A small contrastive audio-text model, trained from scratch: log mel input.
Rows from block 4 of the text encoder, named by matrix and row number. Rows with one number belong to one neuron. Each number is 500 + 25 x the weight over its row's rms, rounded and kept within 0 to 999. All counts start at 0. Numbers have three digits each. After the name is the row's rms in percent of the matrix's.
# gate: MLP gate (text_encoder.blocks.4.mlp.gate.weight, 1024x256), inputs 0-85
# fc1: MLP up (text_encoder.blocks.4.mlp.fc1.weight, 1024x256), inputs 0-85
# fc2: MLP down (text_encoder.blocks.4.mlp.fc2.weight, 256x1024, transposed), outputs 0-85
gate.718 106:502485495468521526516545503465491522490555492496502489495519514513515510517509499489490469534488491494532492503470503520493535461502462500503489508538489490498435509492488530518474481484530559512491478478494502470495482503499523539446483512478518509463507473
fc1.718 105:499524497477513509455496508500458505492498473477505494484512497560492523474486510511477487530508522496506504483486468472473537509471479478458490527511528493534448541495502510528505539481522497530524512484495504481491503535521477502500451537524505518460548493
fc2.718 089:525470517528503495492487504521491477506475491488478502521487511500470477487480484512502487479509482499551509494502504538498463509533478528513506476492486503504498498490485485523508495482499443463448523498497523488511536454499479482535545523472513470490492522
gate.719 099:543492553505468492472514518537486523515512515479478546514491490527479471507539516515464501503526527523488524505484497468470455506498534474517483520494515502540473497497475446451511494476503464502519517492492493477505471559502528497516502513500476544468562506
fc1.719 098:518506531485495505506479432561552550515517498527525500511471498512512515524504478488496537517522538459475505487503527516507530538501515492514505496516532479499480479485487531476449491482478520491474541537503506452484489503501509520525503507490513514509505500
fc2.719 099:460468547471499493525499477513481541496498496490526495458516482490510470510490497496478549482493507458552486512531496516472494474513507466455501511512541483488482491495501489500527476557497531475516482497486447469463485488553443509511506522489467486509561556
gate.720 105:503472466520482487528475518452555475523469498526514508515481505508509466493493529454509506532483474509520487476493499500485524515494481504523468469492530549463494492490519514446481487487492483482469469491474496508510489505540473517487516475507497490519500479
fc1.720 103:517491489500492540503500549552518545509484485445495532540493508479541519481514475515490499478509471517511502508504488507532515497522478512587553521507490535498490503526459534539460522501565521477496511497523517489523496498483520480475491511451496453488505491
fc2.720 094:488491507505516535507496474503510502507521505533509504469494492522492508507535501486465464474500519528500491507466503438502516520499488460550541511535466504560489500512497463529498537494476487484458537489515528493483466492508481528526486461485462520535528497
gate.721 087:553486502492500506476476493515511520508503488498519495501449589491511497527489482487452477480496507454496453553494530499499455497482489499474505518460522501497451508464512492498495546478493476508534477478499534507492498516465510507496445513497515491541490482
fc1.721 102:522492481541552524517497485487500494533504518509505522519520528523521496496488480551514484482479529489474504475486504504518486487498471501511488530474481485496478546553474500472500528496469472527481514503522517515507497503492481462517537523521520562486494525
fc2.721 052:431452514532552491478473505536464495492551474489471503546495493568465503502512513491513519494544525557507475495527467501467523492528498505484496502533475484511511494494499506528513447494518490505489488502511504495485454480493496484523502529505487505499498508
gate.722 112:424490503505494487524513487481499584513511521487510487525476486523520517447514436525519497532467508481481518480568530528499498461497510515524545495496477483510500515460500539468493494434492455470492504506487499524503526522507512533478491489496507505521487453
fc1.722 112:510481501481482512505540495539517513484492518480519506530483514506552501462475478464469528502506502509526481484468489452477521543489529516496519501476521486449460526519508497563524466443500483479551523498448518480513506506479479501524490535519487491472504475
fc2.722 122:421497518515488490548566489527485503531473464508513488458515529521487475489506514513509556475521471516528516505477531491500500458474513518501538487539532528514466520500516491501508516506481507500480534495539499504509478509499487492480507576508524490486518434
gate.723 091:478543497491477449508513540539516454562477539481489515502526473504493468516495528445509476476506525519467490451458526536507521494490509525497512510537516537510512487486514486515494487491521509509500480491515508508507543450503491487502514486503506501548548509
fc1.723 099:521499489500453470501525508504509501525496525550509535478504500480512485488502544440466518463454498479495503459489497519520534506493473529502511503538534493475521471494528460480455506513524483519520514495485477549499545467512466501505547504540508480513488496
fc2.723 047:495532530487482500491518492490470500508478466513481540474483480486514526505504524493498525463496527544500477505511481499471505501500519482511511463502479479499518504504521520487485500503495511508515556520520511481489479468532537472475489504498513491470492500
gate.724 095:473483493496474495512562534517519488492519500495506498516525482463492475513498474493520503535489490526476531497544506529503484524535496556500480478467503540458514456505508508507489453535488514549482496536488522502506514485480518503502463536456484500522464527
fc1.724 099:512494470482495479507431521470484502494516506522486530488482527513513503478483553528469478490510520472500475498479519466479519509478529461492520540541497474547547496519473478537496513478537438466507480482528510533525505480539495488465538467519500487488547501
fc2.724 124:503517518460501477504535517511484497500496478533492526487516507535480452516531495491497521501516531497486494512458462545524512496506482451477498502513529451508532532537477495509486470475471498535524483508495505510496469501475514463530528474462483509526514522
gate.725 097:475487491477502537509512473520543549483473473532480508524487506479522460530520539480498497482524470520560491496538541501478521437499471540497499481471531511479490491485508480536496524519523480492527480504490546458507502554500548462529511494478488527445503485
fc1.725 098:515474516472494489480497515522511459482509474508511524533549509554463539479497471507514505496501522526528450474486476504476513478508550464469545474510484500498494475496553512511542509476527526565534495524486518549471555478493538513488466502549510527471516458
fc2.725 142:491551479544455500537471519533477453491500538473489530443493498486544479494531480507525501462495479489494485477499513539504545489504467504516525499482477535502524475580533485524529485506488516474515498507499510533451506513501499518530538516490529462535462540
gate.726 105:509543490468504522527501494450421513488516505486542469510505530489501496557481511541443466512565513532505499518557534501503479478556525485485504504536499531563546496496454510510499500479496454459510480475513509507486471512459507526465527519514509494509508510
fc1.726 101:485514532461510521516531481488460510521524570513523502511501494496521517531465482507510463529464479517507509510536517460468478518505498507475502481510458495545535497462488481491512512549500487461498498493489521530482507457548476511500491495502498508522524487
fc2.726 130:509466501528528487524512522529455526509504488541486489510456495491496467463517485531516511533521522462510478506505546553505516484511438541482470472494531453515502514507536524480549459490462507479451497535506498485496534501511526500527488543545492489495542483
gate.727 103:524510502454512483481507495499506452505491490490522487468530461486545459501520481484475471474507485469489496481526571473493495493476471489519485567498478486499509496517525500487553536498511458463505503489522519539536507490492512523484526492498480530459504486
fc1.727 095:485518502501508509494514481454514499457536530530510477516453488480506502519527472517522479544496470505520485502476435489510535528508494510498474524510461520531515557491534484479557489505455495527473537472480475471517473501522533512504530529476497502507532488
fc2.727 089:473512523537468484481514470494507524477540482521514529522475473416519499519479511470494543501486507457485475463505484488497540482486473480506464486452507485530456523484513514514507496486479535508447463464489509524472561460490492507467485545520508534530526488
gate.728 105:519466497496514492567462535454517463514453457477527490517502488460503501502494483528534506486458503523493507461477481564511472504557494518516530514520481500497484488515531488492513450478497518523478502452458461505504546528490482513469463494467494502490518508
fc1.728 098:479500507520465486513485491521430494504557500477473457513517444526510492496492484476494466531516495499492509562514504463496530451495526474492471548533514497542467520524463520515454484499485471490494517511513508472456548501472492459497522516483509483481462460
fc2.728 099:523445482517478506501456450489481541519523493489508509499513510486449522491477487508517547512471453486502509468498464496493467441480486565501493512523465530477472564527494534475516523500490480513556530510493495466501485490515529505496466501452519520459472466
gate.729 097:493534490493466491518528477484466470527474484483524500525508507551575506484517527555524519515520506513504511493518492512470464544527480475515493500464510546479509523472515497472496545513445539498528483545510492541521484487535518505494471509512533520502507478
fc1.729 093:537484517540455522519486496517485522512513504460528527495487483527528463490528483485471467427505547499475485526530484519539535503465506514508489501523492559494472483486516484458467522521519499519461508458490508521488470480524484501490548422488426495496497552
fc2.729 061:522484513483472511538498466464506552521526489484486502474518526516510503513517470492503503508495477546453488522476473468462518531539508505489510548468513459579505486487502511499447516513476500479509484530514539494535501481548530523523497490479464481482518488
gate.730 099:522531455493495533473481478510528511514481483487490538504488537548547496490511466479511452538543492503515512530548513540529497514517500470494498492504502507502547493504468539489501489426500496529463520508535480503476541490496491516455524520500505520470448500
fc1.730 096:496492486494532446544503525517478494508534547506504478487512504474510502483483533538468553485459494479499501474494503505467514457507484510504518533538522497496508483526544477498465498516517502509524499517529526491522510522522527499569490478516538454472519487
fc2.730 090:482508564527462526492510523522526526550494527471479439514527489490457527515506495518498514489524494498478486505516525468515441506468519450508501466458513542513507505551508513521469513497521489474444487486489464526477508493525521522488481533501505488512488502
gate.731 088:532483480486498494477495516460464486515486470488491496498474478524479468542516510548470481439463462495543485511525518517500475492516525516511470488503497525507497502525525499470543500517527464505507483460491542500472518539449504509465494472468473527487521522
fc1.731 091:483547485469430519490472491453487513538511549467483493466511490470518468475492549522499533478490512499526480494494471472518476491478485498528495534473472498495467486480502498489528519479492498499493494449490533469532485496466506526468482475472513531497504494
fc2.731 049:496536489494528501534513469519500498508544501481460513477538483495487465485445503512543502454519478493517486497532538489500498464496494486559508485513504470511536501478484551477492482493499525502527522486512500481487527474507512501495518450503537557502497510
gate.732 095:494509460533455509533461513512469465535523469502488515507496497481503479433464542533509507482521494511484520511541489499478494529492469509499493515508458532517457498516484531493494471520483504479525460500563575481506496511500499530497519555497499459458459467
fc1.732 098:455433470451540522528450506506498524508544527473524466495475496514507522451469538528496491517480525498543501532517506442493538533494512458477518488484496546537515494470508505542503528488498494535482466495521496474498516500491518518493485492503498484442469455
fc2.732 067:510539535492504503508488504489503476515521511503505498486491502522509469454481517486506452493532468505486497481495489509451466524526512517495510474452503461501496559453498481491522477467452526487463517487498551516483534554513470531495462512442456487479531454
gate.734 093:494459507497488504513510512523503454533498480493480503549486496516514485493496507484503478527544516509549509487510473517509467484549491522489489539465488522502540509495517529495511529494492483433512492483438481552513546493498492476515480496470520482512502494
fc1.734 087:485461541502519519489502499502483488541518536549474448507493494480517485524484525494490479498554487466530475496549500518511473507517497508502498503460506514502480530499515536530495549471508483446527513493474545473499525504465505449498476496481501485514497517
fc2.734 126:495502474496481500494501507511490491500492505450514511487478453490486498517455472495461475507491521514481459512538510479508516527486482485488531477488477501493494497469482519457522502545521497547485541496478503481488511462474531504479520483493511523530498517
gate.735 098:525523444474472524489522531482457483494477473499518467459510502494461457484520461497521506443526497518455507548492452527491478500496475547491463538467501503494547497510516496483551498478525500516519475468499552510521504503474500463463518507487514470456487508
fc1.735 097:502504536511508491516511487470524539457498495479483457436540493486504504488486513502506550507515518465480478503489538521524524506550488448471477468505507538482480475444537496503521459532494493502494496469482497466513479495517544524529521522484521443498525464
fc2.735 086:490457497528507533501519516521517520519442492517493498474498476471468534457491509509517518497472489544526480463472489497483494436536505528543498572504522496507513496444511533477518450527492500540450506500482519474498531489501452508481527527513523527503496490
gate.736 093:527494448476562506523520522480484494517502459512502480486562513516528470528474494489485538517517472494514499513490540461486482510502503485507517432507492504527536507522522518513515476485462461508544472533511489529501494502526511486544517458529480495504507491
fc1.736 104:515514496490510504525521506501508489497503493474489518505483471560509526460499508504503452496470464490484475490498509513522475494498517475437498540520494480504488523495474486476553456508508534462531545512516494495513496513508509504477500475491483544525508482
fc2.736 146:484512509515499487481527469513486482452480498534509493491535508498509517530517502464483489497518506494533490477540501494483476506484484462533516485483475552467529489519547543492445478538507445519471472482533491475519504530510534514456488527546515443493494526
gate.737 086:482569500530463541492466488494510507475495518507482477529474538503546465558516524509516474513537491506491448476456518513512529518493486472513489475527515544500507507477516497513527501487487517453530492507517478505510564512455561518479538507521498499529520519
fc1.737 099:466497494506515539463485504517515483487539505462542466473483516529490478509474497462511483488548518480486521480487516494481474510512491520503538505522514501458492461524514479508524461471485462502477525449514557480479440485479481507495479559459473513442465476
fc2.737 067:520490518511503542502460547511495498532509508489511484524528540504499509531480491518493457545513520503489542511517456504500505512492484515512484452493511474481429468468511526481467507510524540482512511494515464511518490508512525459480499579469467508521490534
gate.738 082:510495482505537544471527506491460491490512548518496504512541510521499526514496518530463551466457509487469494505508497472526531509521514498483504512457563496512504425489547495512476494484510512513494489459509526484495505507465501493502486505520481504531492519
fc1.738 097:475490522514495471511479497529536497508485470496551501443428472525512475514484504472517493499511501484512481483484533510478475484473514534512488512555480478482450543498478529482537505508484480495453527553558509487490491513483521503510489508507491466500500475
fc2.738 102:498490495523529517472481499500472497467468459523492479472454546515497534486497512467481543473496471527489486491463509482489522542544480437516500483565527492506493523489503524469495475516497516492478495462456508506500475496450491493529446524514541498471485521
gate.739 087:456488524501535490473480514511476496492455488528521512492493474490518492490500515517449509486521506450490438489500508484466508460494496478467494505481524460517479500513556520500428496469474491528523478484495465517486535472485546521490492494515517528498523528
fc1.739 092:525463465502490509481497511480486514458521481516532509517491513485499479510526516536500531503485437527509544475549513502473499511504487538569517551469505467489483468500500484507519524462496476510538501484517470516493491501474474515522494484490517528523535529
fc2.739 083:495491494481498528517522496498466541506475514481511466529527463473547515495489501482486461528564466522532510524515499534488516503483457514528469502509488458504493506504482517495479540481539523552453481474472515495490527515526480536490482463539502516479510534
gate.740 098:520519510476502491485498496493464491479524468490479502501518439508486515497523483522507498498481484508524464462517456531530496485487510552536481489535515587503477502489489536481505469495488488490520455466507469527500494448504524498478463520501492545492472488
fc1.740 093:489508541521482496446540507527477524490512499462537540507459498510441490527523478520551489513506510508481504506489544524466489537536524486495492536468484500443482499515477500488531477509474531460517504511506508539496496462520488501454499492490468514461503485
fc2.740 075:520484510460475511485488492511458496485480481455538540505506458504479538555531504544515503518487513477562486514477499513537525527505507513510480540503482503519466516498550483511490492505459474505508465461501498498488534446472535504505494488444499501492500502
gate.741 094:507501482456475489501486487500521503497511443555528509521515478498515482526491533484507549554460515512504524466450506537524474514488480496478535469524498520497463501494532539512479496483525494478508498467505489525503522547519446501518483476553538468560486482
fc1.741 096:487467508521530530458486492477427524498492498512526477494523484486529515510475504510519525485480487496481500516523484492501447513494438531514518486510525508515505484484495523510538507495467486455443532495507477511489478507498435457521485503521479542511467504
fc2.741 066:496489529520485513494453547491493517511507534494495478514514505471520498535488527505542509487535477496496499479525464509456512545517506507501496519475502499493506530485506477511506506491407518482465501525471482535541529499496502500482432503495488485504522514
gate.742 094:482492460512548525476476483514463501519508472529491514501469470492508493537543502499476463549524517484517482498497515518529488485479476512504468458511507499539503475538531497512491514494474446477528524489457487536508515485498493482507538543535523470523525500
fc1.742 093:501509487514485446487521500494500498518529535511471491434485513464494537528544469464479490455527473516445479464510492497533467476473498530498526469487529540502502501519512484502526500516498477506508495479439486498507542510473472514491531465478521490543483542
fc2.742 059:482492506541558505517518480478524489508513488519464520495519470512481452524468511489497470509545510505472473490460475509492534485492510506519470498529507496467535508464481513488483534482493541502505489505535476483494507499472517479498494477500470505521460509
gate.743 078:507499495530449511482482486517503508514486495472497475515457500515491522516491509527476505498490502548488554545506514453468531554484546483489538486506484479524502493463510492504534496492503510511470492459485475520461514528479475493446516502519484519457518485
fc1.743 090:491476499484522476515540493513485506423520501501453505506467522498497508508480495493523512523530486505476434565545502523476484482509486557492484487444527507519478512557506447498520478488508462491519481515501519522546504514513496515514479467500467527519509498
fc2.743 045:476484501526486507515528509491489504551544521521542518489490527470502558472523506505516516461505456507496490484522520506515477478537505511522506463510461466486482498530522488529498507530519512488526500525475548500486478507523547534505552468448484513540484510
gate.744 094:542545485479504476485528506490491554492476489521464570487486511479501453503481507506476456488492475521483440509476530535489478485506533547519458512549463485510497472477479473518494517537486451476461467504533481543484508516498464498490512453505515488522514499
fc1.744 093:512494514522490517492526491463510470506507478471482496509457506474478502524524528480509541524448485492495546497514459484474517488471504483508503562465497505525488463498442489472517479500474510542455491444504535513469559524514468465478469475495502513467519536
fc2.744 064:474505538445485502491521492476448496537522477495487485474525464508518459503513475469512481475518489488529505517528495513490510485474528561495497455529536494520504505506480476496506499471477486477507461491480523535490503457509505487484529482472440490522485499
gate.745 115:490500521505471506483511494497502494502483493471461523527482486435511494498511481538505521511495481526472507471501479542509506523470536483482516528526494512467519487526516553460510570517528455544516468516515529496477477491502509475508529481488490548486493496
fc1.745 111:521542512487492459550488487491520457459499482508504514509538524452470481535533504510474522510493484529463535518496501544479510484440546496515502523482521470492490482519537501495493540497523422537544489527494527492480471477493471474485508493510465498503517482
fc2.745 119:499491498470518509473493500502470498500502531526537484491465474485547536497504495476513508476505504507565485502495549510505477489530465523524462519519473494501442492499463504497548507515480503502502469481506516510553503503502547505526519525496473505513501500
gate.746 104:490480514519520506509481483453464477489490494499487508484518511499486530506463495488483496500486479524478475515470508485509492510529542500538521505503487488471552500502456487496495517484510524493496510508489536536515539517516508483523589461434507468519467534
fc1.746 102:531509463575539506520476511505496521492499493484490519532490540485511503482507483514506487473512499512525553486566515534499489497494477489543462527513520487476473497526550507532487464491498524512479484475495513480469514502513492517494466513555516483488491502
fc2.746 108:490535504497534492488491521503488500519535491489475491487535521474467479533497475503482504509544499530499464526503531465509482477496520450474501503524530515515504489517530520516505519481469552490488499490489506494498500469476456507491472444480489535488535473
gate.747 095:495485476456495527520519483492483518513506470508489507477476502528525501501481528513489499458529507506512525553529528461521504501526516526488508505491523525476535482513473556501501505470480482510500486460500508511544515489504450520510487506496517527537494481
fc1.747 102:534527501469519499506500503496517485465498431483483511508514493570494510520495468486494452508509471475478495495501532505528553579529517531474560525499513555480497528500506540495528463494506457459486485451513478466511491489474457533536518516494490493488559459
fc2.747 139:511567469515493471549470491464481444484490512491530541545498498506492474502501471440484515504413483517519458493493515494480472503477486519524491472497500470498523498498503476509501538537480514493528475464458481506497507451502504490471466510532515430523542518
gate.748 101:499534492503489472514516527464475490510499481472521541523445500494514502501503510479534499500472487542504532476509488493438472498490523522578493488469522516509520522505532495517520520531499538546491485474452522511469519563517469511530502489474516505495481478
fc1.748 104:521470498479526465511507557466532469511481440477511497516463505492512487503515504507522499478498501537547465482495466488480511475467507520488460468484495464525533509505494483534506507482514502502506488521476553511477510531465495525488469549505504478489553531
fc2.748 099:485474526483467505482488482496505489514551480506484482497452547472515513491486543474492519489526525511542469526475511494514525512502495515469475476492537432529508472501475490485524478490504479504474501484534536498514506514494516488491511506460475533440509517
gate.749 111:479462440483475523496475497533506479510499492506466462492455476474501522493511512460534476521550499469469442522550503522528493525509525516500484477511495511505526474513513466482472496455496495500461504496493527521422505489489512487543482491530559517470510494
fc1.749 102:499497497482501493491491494475484507504502516502455512502497497441484515493533515509523503471486509480500453508577491501500509515536510507476490463501481487501506518520483473506486499489490457554513540460521495494449508486499541518499493523507525533453565489
fc2.749 138:492541543506525502471525486508494546499506528489509516492493493501500473462479538518491526460482515470514535484503504492491497515479473492477477491501490524516494516481488498509508493518536479469526520502509476486514496462490500520500489494450472466512511508
gate.750 101:460496488513534453470493482456528520487501509477545495482447468459480506492505533503445489488512484426505466509476534501491511534485520489467554466524515462471529469463499494499487574471522505480467501491453496498505500507423499469492492457472469440475503489
fc1.750 106:506508498512500517446515477517556564488470456534470529502484499510505512511472508529524491485507510506526538513469513480503540523528485527498503538473514552540507509497509486511503481516537502524547498493491540493484462510487499516542501491511511551471493496
fc2.750 092:526521476481516495544510542451500487492494518485495498502499515538490519543480508475471496471551546456533535525454516507556512501474547478506525496516518539529493454492511504515512504490511480469500478504481525477487504546525504522520499464502544504537523480
gate.751 102:475462503507466517532534491508508496558482470517522511479461513495499463488494514528493482504581499473495503516508511510492503500464483488477506511479550531520449484489469495489509534519514502504555505509508513493503494482444509478497470480505525506552495533
fc1.751 099:465517488538493508523521498534549465536492517460510518473512515535532484507482502478505480510561539483474515485461552487478505493478510504459514538436539509522494515501476524536535521485493464458470534528504496510491479481493496474493490490492517483521466462
fc2.751 099:484522518463517524501482495483515519517553525484466457484525452510498518497488466481488487537517491500501438470459540554493512473477460503488528514518481477528506503493464534503485500514482538531471496541517496487493475462510510467491510530500527534526498497
gate.752 095:491509512535478491527498509524472466534480507458497532466509531486470493524508513467480530460505510489519523516478503492457472518504547524526518501454452507520518475469471496512443515490528539484527514499526526545476484505499553500529549472488512478535540502
fc1.752 096:496500507481534507502531489496527504498464516461487520505455444544499466517462469528558477520484490512515505516459510517532490508521495488534517467525514489494491539526454508508530523520500470484495497507489518474531449536533485542471477482459511486522483474
fc2.752 059:532492515525485469484500490513481489534504507510476535501477526485448491524517445524519490523516517528449511564538466496478525490474499483495518538512476536547530483478495464514478481457476528558498490493533528490495476504520481511492482487514530500550495489
gate.753 098:493485531516486498560487504501477488514524450505473519500478527521515466509476516488492502475551486518483454501484460521508493489488491565489497516523502509532499491479518527467498533481524451520432498499506540535489504517507570486495515509492498514473490513
fc1.753 094:457520558476495527524471494515511474530516460504479512496516498508517482509486499496516518467484505525507485475486533503514493473529503493532497492490510541529459482471480490490492507501543496542463517489466569502473453503510483512547503488469515506484521503
fc2.753 084:457514528488475497501503539466501493471477527460533510497507472505523532506497479480555500534510549527467498489505438468487441484519527483493529497512524498546497515483494526513517474514506490479523502468497512512536542510487499503521476513509444523551495437
gate.754 114:554493483523501482523525547459484505486537479501492515476459478524509467491465482492553542509473466523500504553512534493489496509525501531495501490516497496440532512431506502467487531565468497525499485500541500517507489532531526536517500446458494480517527494
fc1.754 096:509478513485516478548494493462511470546536541532465504491459496535505473494490520508455463472507462484543508500493476513473535545465513503502491494521536509485509510469525478515500511516501526503499483504484508440503520517497523504514505494520558484505532462
fc2.754 106:522502540468495502459474459492491515489477510496511486510490514516515534456469537486492464487479529504520468543483544544516510514480523494537514503487521493506507478530503470545478507468486476511466497520481535483552523476502484482442487512494498556461478482
gate.755 094:491497499498485511482507522500467498516435470535523541505443513509531454486499520504497471473456483468497494528523529503503490533488516503491520557519501526526515479509531527485493547512523534472525520502538490486516508540502526520486493492516477465503525552
fc1.755 108:546483500491494521523489551468473501476439497527516494478498509499500470469444520503461503477494494489489469516512506522511473490474535490468513521518498529504522471528564493472491515481530510492494539500493462485520491520504510479498466560497478450538526512
fc2.755 115:519501513536506490523501484490503485478503507468525474480528541485490531549467519504485482466489518540504501475498518493498515470503533474491522484474482456446512496455484515472491496506486527476446514476518462550469476517543549480516498525502539503551500498
gate.756 092:473535477480548527514497503480482478486506499545504492479474459483455495505482514467493481491515488552549482483501502432484508468499509446526486454457485522527500501477492478495446519524527462493543505510477488509484531490516466471508462545448519488474509520
fc1.756 097:419514501499505485501448473493489489463493499496504497538518492487486502444529509524480484532499435518511511537476492512461460541543526470506517512497525516481515480487480478488450541520461520498527508474456485514501525508485491548500489531524476494490465504
fc2.756 076:523501477480502482520505463539488523497509470564507525499523485491486451495489507520499542537464480499502514501548486464513496546457501510545492459502512515501522471484461478529538568467501532519512504547511480549486488510531530520504499487521510502455496485
gate.757 104:536523472539504543498460511467502510497556490519538446461498536518497460520476475476489519455515457492476478500501495476497471497450504494506497510512532527457491471509524504473478488484468567511484543543455469504530508471502494495466484494480502530497499474
fc1.757 101:520519522487514491470478491452520503525516483520509470447499489490463527497515513509481514482521501492479468532484515456474523509430504493509500551490517508453491503525466557480509504501493556469523530540442479501520500477481533445502473507447534505535498436
fc2.757 098:475485575486463457473534525466497473497483497500474496496490528518533538523528473496501464520539545500488501461483488478503514476481474518477491524521568478513506550448489493502487525493511554481487502473521511530452541484517478533483520440495515511503473491
gate.758 096:542506491479486486475473480500520481493481516469509523501470469482511429520456480486506521509502491501506472549525506469488505517543514463507496480504468567478525507465547512469489433488535508510502466542514488495516475505502488485523495478478516517489495443
fc1.758 101:496475525512493497473506453497459549520544532538508531554498471522489435498507492502499514551501536471529503484509476503491503438493541506475508519508462547473537486493512514497549521479499525471531486492514498457473510484524495480539527518528504483506517498
fc2.758 096:537487495502535479458463539530532523478518484489510520505486500483496511505496528505498522512539508533482478510505523414490526482506524455492483528512463481493456484497479502516466455485482477475494523522506515489483479504491515496469541545469517500485546547
gate.759 087:490527527501495517504528541519479535535469509522526513516523499490525492505524457516471468485509515469466468488530519506501541475512521542476541502470484541494495528502449513474452499460492507480508499481476507516452487508488504522514494484469511519510525497
fc1.759 093:440518517518464495486483475469487475529485513525470541531514519528498501507524515546517477502502480485516481504509523543517480519493492486574470517525528478506487526510568483447486508530505488483503525494458504496517535508514452504499477485459526484511542469
fc2.759 098:513505507473491525491533528541523530473458489475478539519491450531503497495510513471505526538521519567493535493496504527468521495501469515505483499485481477445532456522453495495505515501499459461534483498522536463506476526521474499482517475495539535497542532
gate.760 102:503463510500482500511491508556480446537492499515477506496515504497512483511519513497533467496492496526510492512497552466483432520561516494518480480541540497505517465494480503536471502493491524519485527521457530468488522499491534555507472553508524567532524535
fc1.760 106:512489509453512483481493480496509576493505526507507562482479487469542508501542523508524487522538471467570529518486487511527517520507460528465501512479466505503497466455498496449496499469528486505458443509490527497533434517462503512489496472540510496501481478
fc2.760 059:483459489492468535457479496485475516521515494543486475465535505487471461547502490521539448502482496491511469521558489500477492476511447489532482486526530502546504499521484526500462490508485518551485555459476492493511524529517524558478527516512562454522554500
gate.761 097:502500491473488530443522490462520513535474475450473496425497498506464500542483496475476511503508501520459514472486511512497516550494522467533516513510523530504515517489527533509502510493443480508508499485499465482484498548528500501511522519480500490493501482
fc1.761 103:519505507528537523574480473514549493480532504505537489484510482496485504502459509503496504506511497534523502510519514501507518470482478520488492499512476469512487532513537516497501518539525526484462491464498541489499477450504508486539416498525484510487537484
fc2.761 134:518459528546504555499477491534494489526482483485478459500539532497505487483520504487472537496492525463504499504478491509531525556517521520535453471537553519480486523498495474494513517461480477506463481507498434495520510480506478506496498501520481477509526522
gate.762 108:519505517497506516518523477474484512483562535488476453497464454527483486487488556526507520501477481489493487490526482484456481531504488479504502515497470524505478492517508543468458499492538518495527509496492501518476468525525506513475542489463535509512491518
fc1.762 102:471551490514502473512514522507532494496514453517473541520512485500514494499466545480531508465490530496498496531482508560495516516522527526489484495493514502527515499511509479551526479510526543526448512450497510483510527512482533514507492529502479502449480502
fc2.762 082:510509454482526471467498500477495501474527474508503519549511478487485501508471498493463492469470485528523477515548529504458472535504489468489534508524531495515507467478517519556461468512516535488489553455496525521521511549465500476521481502495504533478500549
gate.763 115:509544481518524482540518509506509479511492486518508470509500521510524537479536508497513458486475489528506515510551487483488459508485544519520514461505494518572446500508482564482545477507460497509507501450479466480472508507515433487534485516518494493460496491
fc1.763 107:481474521502467501491503486514487504507470494441489494465504480473504475513476482506531542469480484439484466494467495507537501482521468473486458524477501499505513498477524469496469510526507465516491535505508483504501495504497522528491496489487510491517486497
fc2.763 156:472476513529507467499484481524462530476525522502510494439554487482520501469497490452502489514493493510456466475482507524488490514502470479513488552510482522509486492483486486507525542523456459487492497474497488468518530515533489523433488457472522506468469454
gate.764 098:459490496501480495424459505516500510551514480510484485489496550513548536540505557474502500485521494538467523489522517491488507504505486506490499428456485478459502522506571524509495482481475480496472482484480495489503531499448463472502486554486514525463525480
fc1.764 102:504479518490499511493524487472515513519468454502520534505463492516474515455528475478484486501528497510503479515524509494515516524501530480501525493489508474538520511483500476502529470496516558514495511468536491500517516490516511549458504451532474543546513502
fc2.764 048:479489487509487507479427485466499548469479472514467526506525521508494519541485508479526538507478511515480511545523483487523481480511524514477491502544484515467501522490469460427503518490477540513553515497497496499502539528471463508466473470517503526502492489
gate.765 090:520479512498527483530489495519459522511490498564515510504493505452497517572508479482539483491511495524459488486524464489499497490516517499498529467518459542511528477489495475468445522521498514504503463513467493492512527530475509497563500539537513513534487451
fc1.765 098:506466491528490472495499502499479503491517528499489533546493533469519523452491496501522485491515489455470524519506491480494512531486531524471490521539524520481490454507521491495519501505542512534461539513521483523531463507509471509474463441533436479467479463
fc2.765 056:502477489523518487517503465502473509457478490514492538494477486494501515506554519488499479499522488509521454537485475524539532508482485492486534499524520540465535520506445479490519491458541493501495470536502494465469493526481510550540457477478483531516494484
gate.766 100:516490503523498535519502469539485494508513553479473519483507500530487507527491554503532502522457546492469479529434476530521510501488500487517504486485507523507530499500529501466488529500518505499532525531505491540470544510524492535480480509524484505438505508
fc1.766 092:478491515507496488539477550519465512521480515494495435479481533498485551522530505502485481548480490512481503453494467527472481492494488516486508506497509518483538444496499510501474503499489488495469481517513504503490460493530509550480472527503498477511493515
fc2.766 078:488473496471480479519561429558494502504468464513481507531526484503489528474468526521487484533514558471455480498514488476478510487487471529466531520487521476551464504488514455495531497504432486512520556510497529532473504529457513508463477529533451500558519508
gate.767 101:499441529517479500516531503486525512550524485491462493544494530473500480529533463515479509445549512534451488523505507506510502469458448487522492484507462507558535493501486476533507467502493495509447503535484490463538525525500491517505563452452518499516514501
fc1.767 107:455540455499484499498506485508489540502484534539531476516524494503501495469499508509523537440508481511519520554488457475461479503461469470507484501478493485478500497494466496532535542546534501473484489505511508526478474527507495478526475557506462472543459543
fc2.767 076:478485503464527510504494482494434477473514518500511527501548474528512475488436484523479499550458537474547523493518497445484501490510477526490490486482502499448453524450524499518482504490491477463484458490536494497515475519502454497485495503502543529496480496
gate.768 119:491548510527493492509484509515495498497518512507494514447501522484488481524506488493484491517584511505544469524455474503498525488457466507485526503501491527471509502487497504499497499463489500542454520483490548534469519503523519522485519487505478533470486547
fc1.768 121:489451513504504500512532502460515508483484540493506485551516488497503513485514545487524528512435469476470516496532536516515485509545556508504501524519509515494477516522510522519510497526506540477525495541504486475499488522485499504507505484505516500515486478
fc2.768 152:547500475465486528486518514514521507506496504460481500531469482538485508503457517514508507503465515507555493519493509519505464473499486490497492537507477509541441492464497490519498496484504506495480488492506471472524530488499558507500524508503494503460436499